{
  "model": "contrastive image-text model",
  "encoder_head_dim": 32,
  "text_encoder_norm_position": "pre"
}
Rows from block 9 of the image encoder, named by matrix and row number. Rows with one number belong to one attention dimension. Each number is 500 + 50 x the weight over its row's rms, rounded and kept within 0 to 999. All counts start at 0. Numbers have three digits each. After the name is the row's rms in percent of the matrix's.
# v: attention value (encoder.blocks.9.attn.v.weight, 160x160), inputs 0-39
# proj: attention output (encoder.blocks.9.attn.proj.weight, 160x160, transposed), outputs 0-39
v.15 094:512491529444439502507448506510471479555464575516524484484441487499551564470484595496535501520436561478490559530462460529
proj.15 088:560473497538518480517569513499551507435507469477475480459447543551435440522566452460528445404562455476424454452406573498
v.16 091:510516538500474507553410480539403445494524532488479486529446477591560590515581480468501428600416566514452514549465512499
proj.16 082:514375536485549504535500503494489559544488536505466493585505426411475474479368524565466546509535543497520508611495493457
v.17 087:517447477483571468471507530569449531354579485540536475517472417512515575498499452617504427500506465483553574450454512472
proj.17 088:455516519474591488561526434452555531522490384505558549528564484571599396516511506455427524578508520539511492550510541544
v.18 094:496523476436506486490427485595494577447480457436426517523446457586494467461449456586515429495521498394549611477508399529
proj.18 084:385542520551466510563478516523606477561536448439553561529581500490530477575503489494492504527473428554423486567520469513
v.19 086:555532566514431550422487451556484571539449500541449600451503454549525512448495496457438435445513543477547514495446533561
proj.19 080:417586491530557510465515415504491472449526491490495555601525506498492451544472509572584461456496470519454601564493457509
v.20 084:435542492370516469449608535458436510450556493560521465504446393505498409485548422577461428428486460557411539507491514512
proj.20 082:519537483578452534636555525469481546530468418454555473514555509498496517553528449531446451673490561490454484536488479486
v.21 090:477513554490453498562443448483500541472592508579465519393492538456495428492454516523598466532573410489640508576578547420
proj.21 092:470510509496507420476567550517458410502544557485517445543492516551569623389500490420447539460492505477525460426441622540
v.22 102:523506427503606479481551450467568568553569557532486440456530629527524521448548474494421497524445568542468455467482541543
proj.22 099:502536518492387547494425509532465543437457491568510530625545475507534421517550531544540567467475457437570586585488514497
v.23 099:541480494407552538480462470475551453551529553481487515558578510463533575516554592519410574522539589514500563533525506456
proj.23 090:458474516593498415447432434540519560519448459487423550449511517505462575533421495582567536449570519399490459540531472395
v.24 102:423486418488426528468535467497410539501482467538400517485461409448483470467535462572491538514558505536485421480516517479
proj.24 096:437428562457536423514522515504577503497542493503528473542462515522566605476407444429394481584448488478506435545537494420
v.25 104:471510496490470436565484408523540520517482450502538458574456556420392506411423456421506514435587534477566508506498487481
proj.25 107:499371471557335547602501522489502560414490481413469592469542505520500455481540499547456546522547466568419480480417505429
v.26 105:540516479499494423535600447488487533448563469466566490499482539571477537428513461402417414509515574518587529466458462507
proj.26 096:549524487529461555579568557435523524572500488511402438459533496484603367505550558500428519598521462466518452542494609572
v.27 095:524494520444482490477487434490406551496462457578595489545462489507616538544543575564423412403485506524497575465503486427
proj.27 105:565473490503463447551477421514469511482554496494564573517502550509398548522461474506547503506526475534483506521391416509
v.28 103:521516541482548447473465443519602542589494494512565590499541497524477506497467576410445541578542584506499447475541534438
proj.28 097:474515472470482503451487544443571452474594472528583455458472514538529527471413520561563444486486435427529560458533527560
v.29 080:578521435586459558467450506523471556465514447498429480424579401518504466476576524484559457521426619499470412521551532605
proj.29 083:466494540489519485372530511544507521507468550523550546578439604474523565531465507440565431518435470543483504502417430394
v.30 114:492556511479463560433469574561434636504433485567431481485546493520484470579545430517534495429426507517473499452388484548
proj.30 117:490546466481577484462534477402523529493488571500536607577485468445549495562539535553540426524430482498476569516622412504
v.31 097:406489434398558558503572533475619540521497527483453635493519417557499514497501533558565523540360509555483511496485495487
proj.31 091:563493511461574423601487523548579493591551452594508414371485516569471485582487464455422497498551506418459504579535544514
v.32 094:458461477543473532452420424439398471477505455515472443454445459495530442464549510469494571419494478519455489537532439535
proj.32 099:524515412522536479505504548540430427487488433524574572601493678543424520559543471404504515495541542517517468542475533517
v.33 106:440411511501553533473643532478533528494504522460472463476499493464483529551527471442499424442441487522506476408390520435
proj.33 102:484481448526508504507469541546461434465467482483548479547471525472454538493437575502444472492446499498445521581563474431
v.34 118:476455539477564491494490468481434468476459425518552550434524588540549508464585480464473511549513522438387487493520589603
proj.34 128:461436521530462568489528375438562476591508423556400520603477523559544495457434442513612515628559498568472440464483424422
v.35 088:533476469575492470450617546570503482450467475437578431551444382446515514593644478455486403517422475455506503514366523475
proj.35 084:506470578475466549428412512499471536438505509497579509512509463455412476503502541526516523468491551482458561530543474451
v.36 100:501564457496471473468448406463577532557536551474436492452588454513536506463450540482449563496539533563561454537501524453
proj.36 097:432450444463522503476554545592482431455431537457550494506483516476524484603514500618443494540498442415487521524503561565
v.37 095:520567552456525523509427395515582439545522489441523529575579517482414532466550500533421596468583512497545472505430433554
proj.37 103:496517428489419402446597389557507491595471484592430421512484513587489457620479495512617489548533457520585462525407462509
v.38 092:496477483530491486538552529482448457617488453547489508418523442498648517563479536400499465470551518553500568536355449525
proj.38 097:468453551436564539562439598493508587434529451526469555550538504554435463559528497467487515530482381455505492446609472461
v.39 096:485554530468472513476430538548504571451541537465454524515562546488541556470587591475542474545557480518534504526488543506
proj.39 096:490501390583508460494496538515483337530488501559533516472505475557445428473452426572422514541499518479496496512555581537
v.40 097:434386563522536563529496488549466564545497515415531495519499559421557474525569524465508428462499449499469445538554432480
proj.40 094:457510433499459453494543495461455519535519421508478594519496557558434488475532479544533560581592563609503436510510546477
v.41 104:489528424398452466440656470552504411403512446540529501471573574527514522546437393518457483529478515524485584514539458521
proj.41 096:467426658546465465532465521495478568498519383444481444473485447514557382428466605526475423529563452516523470536560495441
v.42 096:513430553404516488530561521453485466539505521560411432500471455470539529521485502429538439533576633608469538493505540453
proj.42 092:514550485455488472478460518496579571449442525450482483412401530511478550643509486522327497486529337483493354485553502486
v.43 106:410517536508456449506468470500457540492462509571573615502505539496449473558611527442503505453393516501517518577581487454
proj.43 112:521475524469541539540456523503472466564457464463524454516579426528481602537433490477536518492521494584577487523455486449
v.44 104:513460628581538512554467509526518425539567462511476563404480361527483556513538529487464450485447538494457602543541429560
proj.44 103:563483429488488535483488589402459484538515540542489518542504592539540524465431457452498470496587405546522415453441539433
v.45 094:469496454553388511431434501494484483479490467553492617444511483465536468561564341477617446520556635548485516452514498542
proj.45 091:546473475446638498588497564378385527433497407534434476519521426537478577426471579431424486571505491610469535478471443391